Weights of a small contrastive audio-text model: 7.2M parameters.
Rows from block 2 of the text encoder, named by matrix and row number. Rows with one number belong to one neuron. Each number is 128 + 24 x the weight over its row's rms, rounded and kept within 0 to 255. All counts start at 0. Numbers have three digits each. After the name is the row's rms in percent of the matrix's.
# fc1: MLP up (text_encoder.blocks.2.mlp.fc1.weight, 768x256), inputs 0-127
# fc2: MLP down (text_encoder.blocks.2.mlp.fc2.weight, 256x768, transposed), outputs 0-127
fc1.360 090:150125172112106155139096108071156126128117148096135146101150130098134112155149157135159106136155165100103099102147124094117147133157097162157115142143144100127137155120105125154167133100097177104125092097135140065155153142157112148117116114146125119122163110138117118132135111110107143091129102117132119130098146134101136152103109108106110129092119111138122116126080150129146146168123
fc2.360 088:128094159108124100149210127169149149144149121176146129162075132128144127145111101145144135167130100108112128111151114128104127150100132120147121137113097178096133155118072143110126140132121122163178116143101128157137106047113114093128138155122135139171124166077144139095151131116137128119121139119107126115144108084100148117172134176110132137134163180130099115129176157114124079139132
fc1.361 107:112144153131103165126125118109108133078135163158108126127141134126146126146085130122144129095120129070123097128156140143131096118090116150129132163152125118116123125186139125084138125135161137122078129093146121198100129090137119103135171146116125139130149134095098125120149137153120136178096147089163125121126102114133125139133125155186116138103160138092120149147126102088123173121148
fc2.361 124:101098109157126092112126165127111146161109122123122102144165135130052133132197140089099113134163133172137145153159145144139140123123171094115139108096130141170185128130146141095141123127104091148145135128127147081154142139140082135137115164136116129162124134114118135144124118113132066112158095150080154134118150141162107140104115111102150151150113121125093081106119122151116122138105
fc1.362 084:156127136102131128126145117131132159093113116136107139096104123076140115112045160113147138140113132118149101103115120105106140098133131131152084123123106099177131131157119128135120124126140084121127159154104123141077131156096076136123136093127132121162126109132129130127145135105130155110169138123106050135114157124121138150173164128123112112095137087091137170118103143105144176092120
fc2.362 045:121118150150105135140142153128162141113119091117118107142126126144158108146092178119136124140142115113118142160105126135088136124143154119162114132125111088113116136145149132125099137148151116081113120142111071137134149119126114152139126157106119151174087140125098151099153111146124145107128158098122113069108140134114149116134171068115141151149077139095132157124112129148137130107154
fc1.363 105:150111172205122147161108129124168147125140099140134099131123112122096130144104148097116117103110122133115107113141144099151153110136130144164107169144110098101138108133135164146175152087116162123115160160214128135102089123151150158164107107164122101146146133135152116133133113122165143155113153113123136160075135061134144147138131111144128142100128108157176126166128139122106135123155
fc2.363 108:066100102106122106121099118103132131133130099133114147142101135096128141166142119105132128118162148131110173106123112127125145153165124138133153158117168143129138137135162097147112098166107121139062166120131172157145183128133124097111118130091126148105081095111085118106139135110159109146134101136143121114136116126119118122106124115144148085142127113140134127113142099104129141139147
fc1.364 102:143118117117130092117117131122103112129137074128127158174114144113136100109101158114140124134109113159168141130084113159143128122116138163133073122125158159125097123176088116120113160130116150109095134158093127121106121128128081134130183174145144114104133114099137176147097151147106113122143162178125103074114121156148130123125121108151137065149122095112135125172126149142118107152141
fc2.364 147:153072175147132136200096118123116113146145123140104111081141111163124078130161108130122094126127134140130071149147090134102131151115103133116169127114134150131134106107181095138161158106171119103145157120123153132134132136108087109135114134109103119109160170130111126136154144137137124134129135106157161162113131137136128117116151182117123129135182099140152135143132125117151122099110
fc1.365 115:129139121133131156145129149125112126174123026133122121149118129185134088097105101149121111099176118103092137117149135137106105150121138175151127127113173090116152102202132137119136122137108135132111094125151131142133167141114136107128113134163144113122102113171150111144103141106082136116126124140103133130109133141127126151093144127221146106091149158141137142137118143131144093171151
fc2.365 064:134164131163158107132095110115134111129161136127124111108102108124133173109123148130129133148133146186163127132108097098168137145080147112131160116156101112109123101106187140143063155110132084130103191143098159093138151118172107110099130155144107150137145134077127118123119154161129115153125105093111125165130139116144124111100126095098107114141130121116141165087113105094131154118122
fc1.366 117:098106095166098114119163114153132124104150083154108134138134117097163116129124095078136179114060131112144095148170136140140116125136151108096129147139101121192096130123124121118064151119128132172132174179118113138115114125137120101124126113118150128168137145181142111122122126142164106090135106162058086115135147091131112128113136133168122123141125098120105120112130165131177128128114
fc2.366 091:134152191093132133154072117105115123134106121118146123110161145153104163152130126125094118169169123138116155133156120128134119111146119129106109099109137212131121111151132141096154123093106119077116097117140172130132118173083130131137138175112083115116125130161108122133113138101127132104170131140147129101151131141150137123093137148104120126121175163142152152141138106083151152132107
fc1.367 107:143092109116110093145146121137126164085102116125099150109130082089133134102042151103129137164123117129132103143058171099133151127151116109168074102147086132157085144105110155155091164124137132144140132163139124138123126109110126135163128128098113106148092115126141124117165093108153109130144137140123091094138156127139122145161154133130117159126166084117133118113137106105133181081139
fc2.367 048:142123120152106159177136124114130167107153137130096121138148145099152120144111152142125107133137110120150117127104140150092124127153096133146144117122100111121123106127146135143096149109140125141117135171126117134151169130117124139151081143111117120210117110114094125145123140149107110111108109116100114052134123159128123141169145072146086151146106131082109160133103126125178155109144
fc1.368 110:123152138152144130082157115151115104128104108124136118101175130114136144131116129082119121105132153100163091116133118154186124114186130135129120154131140140134105123141112102118126157147128146123131139124097135112097110115093140127132115127117124091156159122129127124097118129128130136110133124162074127119083135175127141109149136146138140114153092104126142063144114144115123110136142
fc2.368 135:102138139116119081162113147156141139138150158135112111150128093133113155105166157125089141108148113180121106136122126110127157146130132140118144136108149160135113141163115129132126127123120114110146123130120133135155161137115126164107116096089146112092094181182131109139113121171183121137114104125141160114151138144147083113130141117098197118127125137106092097146145101150180142117103
fc1.369 093:119148114111075112160131121123129154137123121135132123129117116110127147135102131120140140167089164123193133122112150086149140103165082101138128083113101145175072137127145123130101122129154109153122163158128121131136133130120150124134159159113102094116081125137116131153115123157158117117141141094125082102175133123112127136138156112120122109130132085117126125131159119161164175103180
fc2.369 051:170115123144102108123115113143155119159109122125108149174150141108128130126067189117150133158122134109135109148153147143144138104130119130164107162152119126149110166122114171158115097144130115104137118196122165149095129147130110120141149112121106137165103151158105128126124098154129107151132128140115088100081171152152104137133155095152112163156097159132143151130180151142126180131152
fc1.370 099:127133076130075092108179135115139129115155123146158100150131166190131163120105148085106126113115115128176099127115167160137099133120149122119120168106131114095151128180152128127118124133118129120095153189165151150129132134119077142119156100118136120146095117133124134144130107152132104129124131131109129082104127113148120122144150163155113131103107128110122168135116117166108104157185
fc2.370 132:121150124137141144123155142122112161082171067134142132130128145164119121109153121159119101120145173135169097119166112070134121132165116143128106129108127108137126157090167151096115097155144158156155132108134104132137133123125129156113122136098107157144075123099141137119175061128147179152125164096148176131113111153121107100097139113106096123150151138129126143105148181135060129193139
fc1.371 096:170142212116145188110097143146112128121139124185130139161101107167165123144137083108138135142131124168113105125139141120100157135144129117110141179120142125145121118114145109126146105144097116101143101126104119143122098094109189122149110115161116141132124117102145151146128123115155094083078117087136159128116137127169107114131107134115095162093121105140146121108101124120157117154204
fc2.371 091:116146089124117093156165115125167102118147132105118105109129152094110141124105147171122177116108104140154191113112099113154109108121088147132114162129115136076103155151110162155152088146119085126094162112140111138130139135134120169135118118116144134126113133105131106123153182143164131135151156177144102146125109163154127094139159109122125124127203159155095160152144087147081103177127
fc1.372 108:128097116120126129133127154122152141158156121114140128168140153133159138074120113185152145087167112152138063104168078102093165105139166133146109110123134155144148135143137113095100149141153133124081119104116094127122074171137173134122119128161165120127134149100158092091120131139159137149118143115138112158128126162134088112141137108142136113118104123117140131120112126141126151121117
fc2.372 090:105111124115146115089143133114169117126183143150090115138104103085148148193111148154110125143132124115134158146118142124162113167105109165131117120131118132078136124092126103107178118148098098162163090149159122154138133076110163100101150123120128080171136124150118110134108127122103144098134104164081113149128123111148134103109133136133121112119092123150133135153120173101126095170142
fc1.373 099:171142111159113183098110126163117085134119116127117143103145100175143124112127167105130117085160080098143078119120146155147143155123146090113104169101180201138119106168128076079096136143124153092142136115136136077150116114144140124117106188136130088166128084145132074154134135105119145126099097165104135104121117121103128107118139134145105111085116130128100163155114116162147098136134
fc2.373 079:092135138116135093112154117113143113126119156119104110117151135165131132139098089160153175141090110151112156117153117106168172121145031148106148120160083100096164131123146136130116128133157086110140136147099111141134127144130139147148138074148092169136110124111113147129108115117126120172173130140148124118169172125140131121126130169131138120125138168166106127101096145126187103174143
fc1.374 107:129110149082112125155121131132139115116142116155161119088120191124143139110156222125169144125147108184070116139131103134102160146169126093138154143118149103180089091105106127133093140107123150134092106131120119111114118133124141109121119139122120079139142131078144093129130124188129221123132152137123141093139109143145144149077103115132106143139103122154122099142136141135119123113119
fc2.374 094:135140114117119140098187101107109127103116120139120147144134067133130107141164071165122118103148157114162156158109147149080103120139098107142104124167109125063179155107132097120164186095124125122159146112085129145134099104108145143117178109129196129102135125125146157098123128144124088158144162137138128139102128108150156128138137097142129125137172125119132128157114119091154110108128
fc1.375 111:126133106120154131115085132177134115132121135127179136086145136153121113140154121148162128111127058110123176107156073149157125115087169142119152122105131082144152119142120140095158107114106117128133126133186077159117140130166103141113116129154096164128140125145101144129088132140115132087152122138100139138126086171091151120130146102123146133107131157128108127138114150122058099125168
fc2.375 055:121150125117111145137120132120195112122129149153116139141135103092107125123177120102130170138138181121138116174136139128098100128126090068150127156133125141082137134117130144177128179198129164089122130135097129122133139097095136086102118092116175133121116108111148138159149123115156160159064128157117102109142150125168130116155121115109171063152137133096112163098147124141159105152133
fc1.376 104:130096087161109136133113127132181151164168136119154136115142145108163115122105091166176149156114102109154078113177128132085097161106147094174082113078132094115122097165143149141096113162137118134137133167122129127169134127146146120161111138180129098170107131153135130190123132114155164128106127146123108153115111136133146118114135076155140124076102104106122174130101107128112117143131
fc2.376 084:138133139123131085143129138132124119141108118151113128111147162090111084141153135083116126126157117130104120111144136151109110116118116148147154151165137132107102155131096100144106123128114182139125175160144131123072104074082100125145109139133123099150149132144111132153104146181107117126097137140139131108165066116120148134134146133145088146108078114103144076147109068145163118118132
fc1.377 111:153095130154086148113157136156126103085148127102148123191187163131129128145131097130134109115119123139132108156129117100130154101134116112141115144166118135131135151116108188132148129097156133132129133169119133108129176110093122142180120122153135122112110155150149140136125113124130108097126136126155122134128145101145159124108167115139126104134118084140131119098118176127163141097112
fc2.377 085:094160079135120135124130117135145135114135117115133147094057127111124138149112144098138168142180139116160108105170143124106121140113119153116113124115106134138099106115154107143154143134090090081122140109130105192130109133148115119123125132143098176163123081096145118107178096131118149105132102149111158142117104135142148120152152136120133138093162136099123164138057106140088135113146
fc1.378 098:119126120080102130112171110116138141109103167118121141119097178105099139136116120167139134102158133125125114118156113135118149124144127136124135136145109095118110125097132100128116176108142158095110118089147135115125111134128117131133114139114118111138130106083075106082185135191143130165124173099146159121198108135115144107123112154090114111158137151129133102107140133120115159141146
fc2.378 113:139156131131137163171131124134147156080112112124123134119140103110119087117139143103155111143153119138109116139122142141133094135133159100140130124101138147136134109153105113134139172121128163147158179117132148154121089118167103138116117104124133132097097137133115129135111121103107138121126102095153114133107135104097113176136076147210154136116121093103143133120109155113141056132127
fc1.379 104:121125111096123142109170101149114145117150136144142124128156215110134155113159154079119107176183161119165147137135089084120157124134155120155097126114127139117137123109155115147078154127136122134115141148090126147112090134136128127154153135150114128102147117153109107119160120145148130126162145131133135125177103112095135151059078126156110124118124146106110158122122141144126113128084
fc2.379 111:144142125124103135153109130147147104119129155055134134126082139207096140150127141201138128114085110106165145128124087126097134100143140122162117091181152130139149134099059124120148101150108106137118158136119095114165152111164121125124128117112102124168165139113135109123099107100085152143127128164132151119144110165119137116127131108118132148158143095083085134159105075118121105124161
fc1.380 098:142110119140122139125113095133112124124146186164126136075153126124109104146135164094135099102130122098167147117122158146126145128128139152116143113121172089144118086119136128121173114147144178077113170122100124090118106127120074129115149154143132141123134102160108135170137152156039120106133120136100157095139160142112140127136137126121103167103137130093086152104123164126115140112142
fc2.380 115:133158151133146103168147206156116145145150129104094133123141149131138125134171145164121131147180109126118069092148105132095096126160124163131153161158128147117157125148130104118103099107128114160131135123139101137116147120133095098160056134120101117131137135156124112110146105119152135152100131154139119205126151125156124128141123116134118129118126106161123115139095117137127111131129
fc1.381 101:086133112203106121084098082116155131158118143131155127143141149082132108183136115143139138128123132141149139121165157103100112084115087121114149122091116107142158133145101188160177140157116122105160116113120151157146133123129112136114106115156086120150120119098132166137137113121141072121110110109087141091139132160171163138133128120104099135111111132113141098094124125168138147131132
fc2.381 095:125121137072129106129192132156164139162132149128151126086121111130141114113146110143136150140131120102126121117133096125106155143101175119142101162168158130142106133136125105099070125121125155178147117119109110136122097158103106103143118154117151136092165131142119079091113127130130151124114137143135119165107121127112118141112168144129185137138119166172127144123107131088116113096142
fc1.382 100:135188150113090111152134123142109167125123176104117120127114118141148175148100098156127112119128105121113163157136146102135178172117135171188097144113122125120106155134136110141127153161178131151135098127169096148148137130119126117144140147162142139132123118100126143089119148106125142089150134136092150134074165148083115120145137133119097115139135113088114110099115147137119135075132
fc2.382 082:166102136118126103157152080119164088126136125116137133162080095145131109132180112139135110092155121118137108099115134148126104120091116047116171156136135123127114146138121182092153148124072127187118143131128143095133113116163176075148161127140136144129120133130132133138124113106105108150104128080100149119152096145137142105141115119156141151071110140110113162179128095103110097101125
fc1.383 112:089098100129117143152164155134129149106139097150161150169119086126107102133104122130149181132127142140142133125074128133183150139170106084100112110118116127168140157146155142127114103124141146125147126125131137138121142192147136100124124122104099117151137173103117110149125117068159124112163123139082104118116114122130147114162136113105142124084180116068092140149113122104185146125146
fc2.383 100:128143138126091106090070133104118107165161151141105150060147120138143145136164131100152112115139120111086165125122138155097137126144087122115122139115129102081145094142126095114150124118111124140118138168160155131118129117120146133155131133147140140092104148118143113098123161142124135138109107152106157104114125155144117128086105157177148134147111178188184086114115125179132095161116
fc1.384 087:128105155124085119126172126130164100130124121151120100139142118072135148112075129153106102165118143109125127171122151147136111130140066105120137109144133135162155143142072109118113149134097116158096128151151092092101100142155157132141134150150135144163119072140180138136156109131150123137099106109146063130095141134124112163130167111124109149116140102133111163114150126122119163131150
fc2.384 133:124130106154150176159135145096098134106130077133110098128113118126128134159158058110143098129111129142064137109131151108159106135159123177153103131127126098093108158112163125108128080148135094121133132120090167123109134089085131096188139126097103096100114142130150130112108120121139128105124121135164135109123141147151111126118140125137101127167124123125127105102110126113129104150156
fc1.385 100:123113138141132106106124128121146140156111127104082122083080079125136120142101125088162148133144139137112166126108136127085140097145098117114116151118136115107130092149181143147111165104183137171136139091118132135101115136123150128139109092112098128130170175153145108116113125094128163088113125100076137141074075156136155094120171102152112142147131154113158119156156106130158120157173
fc2.385 084:121155139156166100140114105156158109170116103160167105155132092158132130155143133120110116093112107098114081150108145147149149129167107138156124145164097094103100150146132118156139105110121153134102081162122157105146129107146115104132116159175148093093111130111130156122099120149147098232147129151156094106130109110120134162130119163124142102147103105121150110121131147128168124148137
fc1.386 097:125153119119133155165113140136203097135153126136108094073107152128137109171140126151101098106113176137112130094125143130101123100135093118120110158135143118098132077122141131119104107137177124143108166118100119131123145106121103080141097123109148095100142103137164140163135119123162116162126089140139176064139089122156100137150152139129146164153152128138099119146119129213128122142173
fc2.386 085:099086080131117118172136138097078142146106121107112096127124106117086159150140146126130149108128117142129172145154154149153161162132136149134126117115104087174090143119138129152131135132080099110120124129104195167144141168139146161121150131117102131134150146125085122099139160105143117150139119109123140165116132129129105131140124097144163117128177135098160132108133098105148089123103
fc1.387 096:119140121155143129135168108139148133181144133160099100123134127180140153138107075109166094127127100147115146104133139104094154113134161145128133132119172123095171065125092144083111101145134124138143113152128111105168175111128100103130113129123139105126156146133139125123115138100142125113142131119090107141086106160110147123090141151157139120094088189168089134174142141115099094158158
fc2.387 053:173107077143130105117088164145130170138122144132115137112155137111131130132141170127096152124130181163094119137111082115160134145162137101133098097128127111082128173134176131128149138107113103143116147152135128120086087113132136127144118138153129153136131148161113146150146136143172109125107153116135096101137146146128143059145143078151130138124122113086142153085092129195180150150108
fc1.388 099:129117107131088121134147147057128111143144151131137138132101123134115148098111114139169197128133170148134122123153117093161169134133146111118121132136125110101136164131127136109079115154142104124119128127117111138111085141180139149104160127151124134137139148077155117109150140163139177147110119139095136154090133116131146156149105139131156152141130108144114109128122101102198138159111
fc2.388 121:173163148129127133136106131135120129141129135151120145149138157117112125145100103105148131138132128132142147119135150145147107112138129144136155098144179120138073118134106135114174108117131120148066107143143175142139199184110153092132117088119140118125156153103170139128131135135124098124151154127136121131148113155122133122128117157123121131133116121148142117119132176135087153072111
fc1.389 093:170124145144160123082097129131109135138104167141124093138154090086119200107079141103141143118140127100072114101139104121135142085133150145133103162117080138127180161188116118133117145167139103094100089116139113133147155137149123142125119136159110173129135140140115108116148143167165135101149131119107151105124073128142148098138108139187135125142114144142115126146129134112157117144099
fc2.389 083:110123120143101132136102133114137136120148111158125126132113088157159117106142082141112117159156147113156121116118123133091086105156145105153112127111165133150132147116129085114144144126159152147130189120141153083148133109134123123159152123120146074129131124096160110145129130173153149152117110089129125087156193136171105127132144112156143112163149125119129120133136084166140177089113
fc1.390 090:087133117162111126160153100134134140117174197130167176085095132135149120180151145106115119137125160120119133119115103123114129139134159115142125116130083152111093112122151126146088152177090175139141124119110118135140136143102120163168159080096167162125132177120092087170089159148085141158135146131120160140143148133085125137149106100133158096126113110071097118118132153141114097126133
fc2.390 098:136089120154138158109123116140126129147142125100138095127100082115125140140096163156126098088099134097133135185158133095124144101099129121133114147155155123106123137112147152109133109116153107154160119115102089121124122122144117110115155120180119099146116127137126132117132131112123144161149142129173108146091129119096109114063163093091126105111135155141141154121132133096163108165141
fc1.391 103:176097140136131118114168110180155108118134096143148110131129187145173107124113099125156101107140121114126106135124099128100111143129132088110160179135148118130133141141167100092129164114135150161130098147125079132111123128158112110112100137138085149108149155134095111157170152117120128123091133145141108144107118127119134117117158121117128175096139136146142126164098105097161104146138
fc2.391 105:128145095104123136113161126139129112146138148152129146131158139141160125107162119121112154135120161175130124076138097157157146089133125114119108134111139145138184108098083131113107129097107130123133110144164126118099188130149120104157131133156107152130131124158120125132107107183145088099167153079131112126110136097169134116120127155135084102136144109120129116107114131091125125097131
fc1.392 097:106142142146184156113114143134138085147158137117137154110133112142112107127166099149111165087108093138153099111151103132108166115140128115155161158114130132105123083120125100099149137163118113136121148150146142128098126154138148086122108124133116138138070094100162128152147137085142119119145119128092172122114110123102128143143122133142102118108139136176112138106130108150138099127140
fc2.392 079:119128141129096151150132127142104121101105158150177138125146158099169136086097167150106111129105126153077137122108117142131105141096131143082157143120128120100119172159115138085157097103168133082165089132098159127169126147173130102129142141129164110105114116150148094129138127155133130113116120087150133122141133114174114140106130176135165122118130112096125146142113121090115150096156
fc1.393 110:117133095125096131156108139136140151139138140088122106127151177136100106174148124117145148118135115131095121118088149137107144146132151087101100119119126134089129116089137153136122115133132137140169141129145138113164140127088121148107086148086114098141152151116162147126104131121109165118132123121081173128139118140154133094149141090142146108103153069143178161135094149142145073115131
fc2.393 081:162128167108161112077106134136107080187105138152144132115106084146163129117112082118112125119136149117136114116140155126142135129104118152162117130109095136117126121176122104133102127121115110124076106122152145148134144127138086122159130146123160135122091125089118105116153141143114120105141139127175098173080148087136116132092141133136121124116151161127106085131139132132146139146119
fc1.394 100:155142108107137164165150132133061090148121105125113134147163149107147145126115146111109133125142140125135155153127137126149121165117158065160116098129101116093101133147099124147126103184119118131133091142130156136132164151124149123103140165132112133146118175168144142080103111141148064155153113123108142114181101162110101142108128138115131108103136097108141149151157119126133146141125
fc2.394 140:125105167133104078121179106106146101098159158097099064114133176155125121116124156182152123141115149157148111122148083130101121113127130151138161135124147102128122108081101095091148130113136127109121112109089121141144079102122130089103118115138130120130177117117134127134158133092093151158118097068121145139168145146185126165128137112127127145119088110130091155118096166128123145101123
fc1.395 104:118106112157098148173112099157143140140147107132099096135137094099130095132089091101126105118174140094124138155139151131124121125056143110146097132058145097088148132164082120120095122137114145127117129098183180111129127113137103112172134160157114121104133171128129103141115137132097129095109126114119125121121146147103132111098130131135100102102174140128116170150137132105099152144119
fc2.395 102:158128140109150130131133162130090129112140109106116146145121158112175150118119141151109186191149143169093192149165124101135117130099134119093150127093126116151150139133098146144116116108145110127093120087100134152132173113111092098111109131134160122124134185136115110129138130125159116113132131104112143123153119162137139144142110134126154169136128135133089103143157142166104105160124
fc1.396 106:121136110157166109113120142138134146146136141111133133116136120140065152155127122124140119140149122141129114151157131120141134156166100097120084150110164101125108114189096107120153122110145143153140121139162106140153099153136126094163107153117136122076096122107174119149128164123126121138122111152058130149162125176148119161119122113143129112139177132191136145159160117128128110121132
fc2.396 086:103143125121113158120145102144101115103089139103124098125133080149167155103161125149076147139123123101120135191146136152111115146117143123125102127163065125134141129124136133158088119131138143105111098105121158135115149132097143157147127125123115097081131115138113183115148093109174121120114114113147098133170108089161154138154150127094119113140104144111147109139108099153119128198133
fc1.397 108:148140133132116110110135118116087147118152128152139096120173128096176081122143125120165143124161150111117104091141088105083119148155127096129156160163138098143136085136126129129169142127166107149121096109099119134120108120143112169162134114095113171120130154111113132142136204102148098146144128130194106143107104137091128112149169115111163135159145129148145121105122147139130139138149
fc2.397 091:145102143118145138124169114161089101103121135108135115123157089109137135122130092131116115129169136164173155140142106169119157098077182079135121079142155126130154131098123127107107108064105136118099138145143116133192114126109124116121120140121119120141140138168122137148151065123149108120100121103145128108127114129142151132072136184174125145103145114125103134146120136136158125156129
fc1.398 087:141119140137064142157131110119117139108116149138140159122122078115131148103060180122120129139133121148167124121061158110150144112156105108173110127132104110113070130104117152154083112110171161125118132158117156132132088101124095152137156115085110135149103116132118113124108079119141119139142139119093130103165157130140133174156144109152141139126154092102119122100100106125171174119147
fc2.398 045:185133151102133156160158134142152172124153091115094127155128162137143110104093130128134148110116132112157121139135142122118151104163098131156145117115129083137082200099148163145100166119135139181145129147150127124121114136097113116165143109115108114178082138146110108148099090121122137069116130163111089114146143118131101119172157105141084133142079113113133129133138131168157162122144
fc1.399 100:136126140149110150127155113128110127153136132143140127132123091101116106106164144107125108155109098112121098118116140103097149131103120139114126125129140081184103136134160167098152146164135077057102139128149089151134154100166121122153155125088125148158096153151152120079066144098109108133162108119153182118152165100131145135185139111138108109141155107093106118191119137090147099117115
fc2.399 117:109145132091121114115116158119124135114121115111105156121119120130100174140114132128111154114133176148084097107133148163124142113144128132102097126102145137147153122140098125121112090090082177151127126147141157133158115088143142125099144166091119125138083147130170104136162110120094110109142119139117142164132100126114130139137133128148119116138131137170181132092149109125143147133115
fc1.400 104:101166110112139172151106129123145119119126168132129081086132135171078163119111119144112091096144137133130150091101110131155144147143128133080118122123130107116101088128108152132124092122158114152192133109101153130153156117100094163175139096077117173124141127117163136130134102129128119120133091126128111093111106151122121126112138116132136147161147172128111097148089127147177155110147
fc2.400 095:143093096144099114150144115134089144148145122104154128134113112102164120136170134145097136150117120136133113139166145114087095097129177089201103111131072100125097144114106095108129173144136131155122145122126093133154126148153129154098136145129123077132160137103120118090079138125159113137117152113137157134105170126133145098159104158166134104124147087128158114100153156150107108128134
fc1.401 096:146127149123136148123115133157140121133142145139115120146175098156108100128115144137167145134162099166136104146119150155147134079145101101128088146102218126120164108156134105121143162110134097134110122154136105105124123152121170139130110129147112153150088125127101189120157155121130125108128145126154153141124139127124120089112112136133116119089118120147147167157138125124128116117141
fc2.401 069:102114145107131178155127131112116130135160100152134125138083132120150117099125107100125145135101148133131153134173159147191157172112161123088113139141123106122127157117124123107104074154096118109116155119112123197143163129111117123165130153117125120090135140115157119148134073158127103126129090093129116091104139119156132184163168173115144132134152141117122131131185066116146106145110
fc1.402 088:100112142144130140148148121157175103139102141131140101129152127114152124143139145111182146074140105134104127097138100116103130085101108117117090113103114142098157123133121134108169168081140112107102125141175086133132119137127097111182120096138120101133097130112113145134161140065119108109185173137101139106126209126130096113143170174106131120174142135154111133133122136140123141135133
fc2.402 069:158140152133117155127115103155097168101091133153165104110130118150091159092129079113087154116101158133157115203146117135140129123149159147163150193127164106163104128125175164111109095159141134119143160124109177113135107120141160133089136145152131152146094121132110131118100132103112113112143084125124101119180096137145152149123076127121159137137117111150124145077134075128142135117112
fc1.403 095:082149114149159142143100131115077160160164124103129146118120092103107133142144087144194142204086119157127134125110135155126131179111121126133158132117099148129121097131136100099064151131088111142078120186117128162130179115123112123122143148187116128129100126115093069131137137121121110092147161128136118126115132105137153136114122146124101111110106161144129145111111117172189127129158
fc2.403 072:133131121120131129127157110123162106147110128142157124129160178100155098141110125132134150114112123124109108142147114139118126130192132099136111144175085127148137150123093125153146113093110160106130133112143173067117118187129138152140107094107141135138149112113159164134122106078121129159132086168129131117105138112134146094161108150133134110098155090096119122160125156132134153119128
fc1.404 099:111105137113090132133104116174126133115167136150136166132161120101175123155123127119117149133132108132108136194150158132106145124107152140096161162065112157168173114143119104090161115143129142148126120168161153157114132076115128123125119101158163183149133118096089140106129121133131114098095138097165154094120128137129114097111156146118110146082129156124098137138122111136071102118144
fc2.404 092:134128126128144173140146116090168165147129189135121169141099134137102112116116142130118144147166122146088113089136118096135126141094099117121122173135098120111116206148134178124108134101092120108062116097113122146120143182149125099109076129137161168097145100151149173145133155141085158110071167124104088146155114120132141147141104182128148128134107128123109107113101106150115140154137
fc1.405 097:170164143129152115136120121094076150169107120139149146133161181145135180125117132143117139150094124072132149107164114141113140141101134104097173141080101129095125125151080129123115110123141117121115098174099116114099130169093108145096125131118099108098147129148115113111117160147108123142141175109115130116105125127133152075119097139169137143142085106104110125125130108116137100131126
fc2.405 096:106151094113110159137117130147139117157131146120110135170095110090105122150110101128104154134174092129144136139112133129143099129133119158183108130168114136133166128137116096133153123113130125148136121112185099104150165155162099102124098166104085124118141141124095102146137147153147119153140076124124142127130124156123111142108145116117114111170130115120146130141151096114147149127096
fc1.406 099:115118152127143122139135122140138119091118146123164118140175151139175126162158139128160106080129154109157126130115104137100126105140153157096140167096144143116117158104184126080064142087085129150092154117071132154131125163171095172173119087137109136134142107134144128173084133122108131103129175141133132131134114115095141181097117114097083131142129110126095145167115090145118107101097
fc2.406 129:107114104173119141132114105123114143162129168115155117119133108156133135119159092116120088126104130077147142137144165147146117091085175127125074116095123167133158130149103146098059099159129115151105166097111132119135042114162133132129114137092096123130140126114138141137118114126151155116136153102119139153117151118157161114126110156116140095145124112131146165085162164108120138148170
fc1.407 086:163100110109077139145163078100121157128079140129123099077114122148126090114083135112092100072114148136150140128083159076121162130112125152163132138137117121103082139132135179155145151117133139112117122160122130139143131134118141142152164114100123079145076087112145138119115075124200167133120142135154129096150171124114138085129149134130124147135150128127168121096080132123118153122161
fc2.407 052:178140111122140112151119103135156129111113174128122158162144156099114131116155155149116124165133155131139065138093114114128133088152099162141114127139087112158108110106130124158144136131159108141143131161123089128123113125135150143148152117125110121134104117142114140166098119154100113147140165113114126098147132140135133125136158094131120152135085138070164128123148126176167141156191
fc1.408 100:180113156151100112110142125108127118117127133178077172157118140131100105122146116133158173130139106090119138131171096140112120118082132123078104126126159172107039089117102091121131134113119102126112125129134153119097134167135090138135117129122135145146102121131112149149125146126140137109154120134212144087136132122073144126085125116120150138110157123116127123136116111156153136099141
fc2.408 124:180158101119126166136136149096097143130107088103147141116100108158145120126093136099130098138146094092109110164102129133116107138130123138134123105133153123127113081104172101119132112178170120146173116164122084153108164099151091097114119149100138095115125132130143158129171094130106152121143113128101189144123088121150114097148131129120132134164136164146124146133167099139139109139095
fc1.409 103:070143125065130127136129130153143173141152147091124133117105161098125086135122145130129114122066083127164149137152137161117133110133123159109076145180166096112110175139146149127130062118128148128149127151154145101131114116093121149122162115152088109134146124130131105138182116146130106120153162095112097115107145085103149156140132095153131127120120098132076135128125104106113133108149
fc2.409 161:124150133136126117138131106134094128127136133087098061087128114129131150121139097124116072118125140075100140145136151151088090131153137110129143135154106118076206139103165098164139100094119137164141119086141112156128092128125166177151129096124114125095126122121127153115118135136139117148090161109143141122092105116151079128136133130141131153159122153161131159135140103087114113149119
fc1.410 101:093139098100137176117176129138111100107112138122185090134121159158191132149131152147140118135096114028116168122083119120132111199131093122136087092112088124135082127144158111114138115158121131145102139067142125140135148143145114137120119159122182162137116102124131142116105104129149114127092120162076110105139144110134121127117123114107138119146141122069128083162129129074129141127138
fc2.410 104:141128140147122145101119071081130149153095168114125120171163171129090103086136146136090117113138144182103127171153181136135100125117124134119161094126128101137145124147111121134129123160118130148162111108136144079182107137098105123160151123123075119120113122114137161150100176105111154112128137138110143175136091134112190129154132132147140137113136162208141123132134062103143125110128
fc1.411 103:123160171120121135133093110166157080135163173146111136169131135137127116132099140132131096136136128140157157145175080120125136102107184105119128089137111112087148152110105189155139061119168093105074097130142148118149131148129099111125097128095125109106135128146156125134127116114117153118173133105127166130092112146127130090148109148130100099132094160115134148165141127087121116144117
fc2.411 091:098094159207123147111120139107080127087107109108113148110090114097105162119106121161125120123098113131120132128130149160121117125077122134115140167146150133122152126144135113137116116136138122135143127134127184118132112102126148130136123140130157117129130132108095100118115131118117140139135114072120116102122138114068128187119122108115170119076124073138143111130131132145129157128107
fc1.412 098:122123117118101126163128126097128154140120143139130154139154103162165150135103113151182167190078142127122139131103109097130123118115066104109067119111100139150086095151138115144094097136136129095154156138107157112135110160114143156112141159114134105122122101156082137145134092122123135137172113132123132107140095138124130135105113121123127110093118140145083146136126111126085069108147
fc2.412 072:121120184129154126130158118155154180104170128074116138118148132147125120127133148121144142136132128127156107085100120155125121117166164146145137103099063122126145139116113122120104138131106104147091103177119137107101126130152129133143094120115057109172141160110156151099121096123104128159096159126118108143154127129149136133131134117107095157122127084078150130137144145189131165096147